Weights of a small model that predicts nearness at each pixel: num experts 8.
Rows from block 3 of a small model that predicts nearness at each pixel, named by matrix and row number. Rows with one number within an expert belong to one neuron, the router's apart. Each number is 500 + 50 x the weight over its row's rms, rounded and kept within 0 to 999. All counts start at 0. Numbers have three digits each.
Before each expert's rows are labels from the 100 images, of 14976, where the router gives the expert most weight on average: "patch colour" is the nearest of a few named colours to the mean colour under the peak; "top examples" is what is common among them. Only what is clearly more common there than usual is listed. The data: rendered dice on a table.
# router: router (model.blocks.3.mlp.router.weight, 8x48, trained with AdamW), inputs 0-47
# up: expert up (model.blocks.3.mlp.up, 8x16x48), inputs 0-47
# down: expert down (model.blocks.3.mlp.down, 8x48x16, transposed), outputs 0-47

# expert 0
patch colour: blue; green
top examples: dice: three
router.0:495495558438527433435398528447534568446542503429506469452582470478543563522539516410461465532447482443487439472543508529552561537460613538492426
up.0:421494445521593522580424459519548508499508448445458582497509481463541500529486530416544514533452514549539470481474417541553544552647453561545474
down.0:460522488512420502419463488520539481525380528451510432469515516496483529584539578622454557519462507415508473542624523530507564509438544530478528
up.1:515472552469402436510566506561438443488538396487480518458452519490592441522452370472434535500432531475522527477377451510519488510532518497535543
down.1:430446377454418523488570583493486546539543482505461451571506407446462591509554526429449432536485510522537522486488535483578532448438493552493536
up.2:530458505561481491486619470628430474412478482500494549484440639463589471531523482530543492501522509474534600539431488483499484485526495474535566
down.2:419430380464409513502587548486481553511544483517450452581522418417449561498554539466475440532481505517543525464489541440560536450437480557493530
up.3:486555549427469447507512505502483500484541457474479417427547563599491528545511593533481428642492450429443576485429550488548521452484542494534521
down.3:500475451474594471454488526526630411522520511495494537516617450432451522529432498564490472563477563535471477553498525454583548435546499412478531
up.4:478594597496488555550540462518506511394455456533465558475544505485487509436591622468476520514447496426497580508572531549448451490451533444519554
down.4:452507432536563493567559554423509513474449474485483390532571498441453454526550483503548472491470531578547409564449498410560489610544496463483530
up.5:503552470488475505471596438492453545590540541566508565522465499509478494481445570507523428560443585510499488478563467461491491468334529580441503
down.5:512457368526447494547540525542471595577533496523470557400471565466532476498467503484566497443542526522488453558581381450495490454572463523472523
up.6:612518534426533492507499540438479493459593521489556499502610505497592497498491549517435480533421536489546426456468408539474607584466462503496484
down.6:441512486469561412465519432459403581406570479468433474455546479531489547520526509507479427560433487520466488488523628510510533579453533444460452
up.7:538506525491407461559536450542464469535551398464497536479474487520540439500405473559558543594461445517585562488453492419456487545556511566516590
down.7:442451391430407524511547561494494541525541457528460464578516398443438577494570531458462430533485508524544530457486549451577534440426481502473517
up.8:470495491639495426413530450530599579514449449558593556564528492504558520510516535463525491495462436518495523496485512448463578474408571533468496
down.8:479485508449467468476448508439463538449537502487504493664536510533407483437420464446525496592525402526430551507490457547538573516576509541522471
up.9:545519561436500533499541463449507453480428490513538667580515562461469458575488489470499467459373462483525570541487488562557492532459565525507531
down.9:502434604569536544501508528473494437516440510493364553451485534565498533426580565565596461509538537527488428562456457468468522541454476504454478
up.10:545496482500491428431523537535468526475522568512588498536488503437591504507546483428454503584457556348457488534496538536598536547513553464480417
down.10:527514551489568423514449520500487445567607498536514603577590513443536533504484433466459518522486452429478527518448491429385504440500471516454578
up.11:548573460478464463596549570470463522430486493480464393516540454469441415472403495519474429509541505471558573551470558617476493535514435490506502
down.11:461534448508578457509499583387530561506479449483486560517509487565413537498402526555430495384512468470429554528475517503564588467556481539488495
up.12:542549527484365460478534459588454467560447425494488544549527522458478516466486495434538536602510612451510482520436493515512441563585514517570463
down.12:441467379477397547489597531535528544497545463531441447584529408441478557478546543452458436537459495524553563472512528471568526441482532512498552
up.13:449485454485523460481458474494554550428530584433500492446517465429545549438469502475452510476514450519542525496510552512617577639483576597537493
down.13:492495490532577507496513577620508476467564497533505499487469447536429475527526459496479363454662559458447452503525522551523443467496515558497469
up.14:568536573472530510535439492413546547567469574497561539438489500519542525541489453485482493541422460377527528553383531522471523412433550487463474
down.14:493539455562494547487541526455421530622537555425452495463596467490516514509495475524456481471565563533420551478433539537547384513481477519450595
up.15:524520508511559474512537493448411508553572528427488484448586559465569508606536521466475451508444587500536407532532516522511549551489582499403579
down.15:495456472617502420566434471495539558584497528472522547477416492585439465483535461475477521509469433485579508447505444512420480528555454467520380

# expert 5
patch colour: blue
top examples: dice: one
router.5:394437519572449474518542525441456534575364511535509567501559531501531518541415457566459467494454506415488524460448521518463518457563413475480539
up.0:480556527505499521540550454611510486459647480476503429469492603501557528510534467484528507527571531512474585564438520578417456557489496544552456
down.0:494484459474496395551553507568479519449501479466519527495530518448506513548431469420540568561499589461515511497539463454433558445616496470366561
up.1:428427448591440475604472444492496469612470526547547499556493560503528477460507590511446426519553476536485549444561521504434487517558567550485556
down.1:466485400586522570516550576521548517481511572476438520420548481512490519490378511452497446536414472498422429502498479502613523461508560448486463
up.2:510451545440460522477467461492470479451532525493592443556508518522560525456471433554406605451467504473471423428477496614492594457416501453479467
down.2:533485443433537429538520575511482636475519477510522423467581514510427503469412526439486526520419458524490526480429582584515569557531540452500526
up.3:580541497485394507497488385521546498544496504542418465535460449487467397531434485519538466602529551480428457575508588454494509519521456485572455
down.3:510510466465466404542556521595480535459500505425511502477524537480503524541423494423551572569510563445533508494508459472435570472618522461383562
up.4:477535452447442530429497467619464539413543530511492477491572483515576538529528454372550576484442495450460448507556595521496467550450491535472545
down.4:520466452475525436567511518528482543456531531390480518522481534452475514561399489427562554587525553468555502518536441467469550431602512444403546
up.5:533494543426525448515522397544536509476564552462456399519376515430557401529578509458534519548486480517496450432478552565460515546480504554538455
down.5:491487475469510425535569495584472562410493470477529524478528548449546515504452517434548526564505578438534514494535489479420558416595491452401600
up.6:397546482559474479590603534407466510545419505480524495586499524438519472494517482593526479451443487481431541449413535520464492535556474462563557
down.6:539560475558501544506522520504415566494522543481456537487474391567421464575513448549538484464455429424447536483505421522526514429564449431456407
up.7:493482423464537465519516562491493466514521524456581555432472583423479487468482424452505418395461499500543511456522601632528495455482538459566534
down.7:578482526559522502447414467500596511475581629450493498480437461542499465495497476485480506505519617455460520556497478442480476392457566567449530
up.8:513515502502492580468462430463507509386386479455547542528526528418427452470504500394542405541499514448511532434562532571462463543561507522462545
down.8:442467457551496550462619469501438465545518419556477496552628456573475449452490433494541549565541533551506470441484512554532505525413474512421496
up.9:560515501523440431544528443588428483506580577485451563494492542508457415489493438365511555554537487521504407444509540489512411513512477500564464
down.9:481512473473501438548533536549484536431514466426527510464485556447508507531451476427572514517510591435530519459523451452460570462620501451365585
up.10:530475577444473546509490396621471457450536518549449477463408526517531432502528467504529548495465440508508537515558510538419437625521474424548496
down.10:496505450463497396545548537599483540464483502451497519513528524456498522521437508454546557566531581459533518513511470450448591424605477443381559
up.11:456465616509479514520523593491495471456509505496422541470529520487477491424447483625482487575405544444570487525491547532440505405490485511602545
down.11:461547559568498414449469545478439528512497496475560499487531501392534487544520475468544590510501576512478506379622499511463546579457532502482592
up.12:487512481536550522505503475461469485480482610416452557531547460507597392484544575429491533475542595496457491430510467541479399515481390505538480
down.12:522472499554445535465492495497557566488404435411518403493537506507508561519496527529417466486550517614444559607462481585494478502555429514449463
up.13:477519411490476472583543544491429500437397564482531475531525527517535468529564480571503503509525472415580558441506473590468472421544389436474482
down.13:510498469494510556465416519522634543512483464430508518516568463547501571421419500549476472452512535477421552473586483462534437487501459377551544
up.14:402438446554531464523386546438510570460457497468494462495603488473503432552438499611493495501407502432485514512541520558432466534540550519545496
down.14:514624539572513478483518425462569462456426486421505552554534452523447472455514505563443462544542487507455509490579452471582592393469537495501475
up.15:512472469546490503508416499581412484492464458499545520477629514512574524498442555453541425496518425417413557506474492590504393452502493503533539
down.15:441479406468538456497518568546585462504575472525520600488432525579501501521531438558511466553437583479541523479516445531464575566452391512536497

# expert 1
patch colour: brown
top examples: dice: one
router.1:594587574445559479563576498563486544522546523481442525438429459539484435446441592473524483504574518539533527565514556424503421449475489494469459
up.0:563643479454523555497445488558440464454473472501522427501548451530490585413440506545450525488409573534608486547464486562493482478475533530512463
down.0:446510507535654505535450495514497522574490474520605509471586483478532479494493432491533487577528496479356413439437476507467511440502562506477483
up.1:491481504478577498592476529539530561511509631378489514508486551452549552463516568443456562570484589475525518450512432502593474453455472487478542
down.1:498493498478524566566429543592515466480550521579484516497527528497498577469567428497489518445537605531534550605509570549430425549459510431553438
up.2:503510533451551502461581581616455508500565490503541468439551617514531492454475575539523436506406464501510497465503462392494532546553455532484417
down.2:530473552562469473557528473445538483510385470471530522497415554468563460591569542549464539521543428529528478484544407508466610463566508576508545
up.3:556495586539431471529475611508505507514428515432516539571399471497484469421395508496539405556513468571505539490445528549470423532496516482557543
down.3:538523495565551627466451515491507415502465598553476488542427443470490462387517527476471486516492549493469586453517573557493414537517517491408531
up.4:441525481596512468554501497502554492554564493485524523499475522442522470511524452563552407470546511508549544564403324530477447520575471497542457
down.4:481480536489522481479542446450468439544464538525618482632442492505541421476555467477602541524476498523622502548511510518478546586498495570533442
up.5:522400493446507534489539475574541453561543567412457496414443549542517445512463548509527493443528425542548564523484516435513369556487495463520426
down.5:515508567607536486441481536445504514572471496471493503462602513497494544570537435486609521471596460516446453438523529591463517499480518451546613
up.6:501458577494440447470458662405462565425421581463467518492511540480552542541459566475555478560497480518446491534456464479507472468526516486487584
down.6:515565409526547454536449521510496539551474503552502607496563543490515466451479501521581432572477518498358560505534521594541570451555476516444526
up.7:529509527498579613525521509510557413488508540538466460504500522535572479521437450534513462529473563420540540547500579386454537502591532530400437
down.7:533445427482514628504505532533579510531560537476421565453525513563453513513563523484511517474482554430533504434555578507579449491488400507456406
up.8:459473522598519465537456453580587562575478552497462546523462503521507530486418509411454498594450581609505428426506452527526494475491483560476517
down.8:507428509442457448491401442502468530510435478502500521422490473526524499564549437607623466548498512532653564461520506500530520499497448447501479
up.9:496508555423596421563477491547487571500543486469496480492535456487514457557589525543452526489465568500422559467443556488545487509394423532457611
down.9:430419459554471594503480534509518473433420447516494547600470501457464449492527514548580508564463495594446541566526525481544415531523557480553418
up.10:534531553557482539587472399529470443513517470484469451442521440410583514406534515552549486541444497517438463566484413525504556478399552464547487
down.10:588524460445463575497481428525531483508510524461467417508505482459504603489511447511473456449355441478475409463532563548536565462472543471552425
up.11:557583529504447435530491381493498563511437573562479525448452428564521450484521546440436507522460550463592541511501579449517449413532539480527462
down.11:406480495477526512470540564468493474520476384444494537581444476529426472561471505534434496353585433542455475505500501528521556419553464482510463
up.12:563426570535399519531558450548458424494543506565539540531517528491535445602549434430480530497476495444527550490423485529511491609533532537559572
down.12:489501459567416567418501527496438505402524495553459536481550437539467440528479458526501587366542540404511481487475531444486463583558450488487494
up.13:442545517408482466517515486553577496480499532530498503530454441474485467417458519387535469492502447470574541443597483494429495498495438624528394
down.13:502515456460515508606465541525420485532600418511433570457537524526551527507448448475494463525517447543395537518488357513543481518462534556433484
up.14:544487512523373478548559527497522436505560480477515463512554622471493475578509457451550505530487507406486548492417549582386515540546476499484569
down.14:498508456582433584433501534500439516380545504538466533493537416544438447525490472512490574377532526390495491491489535454476444573543457486493489
up.15:444558496519539465566496588581500544519491496480522440433479487431566476513485556456514461594510553485488567559530557513580501605416507512383484
down.15:496549519585496506467545488493636471483510508477532496470482546463558417421467487478638421533509515529512467470485380458516475513534458549412547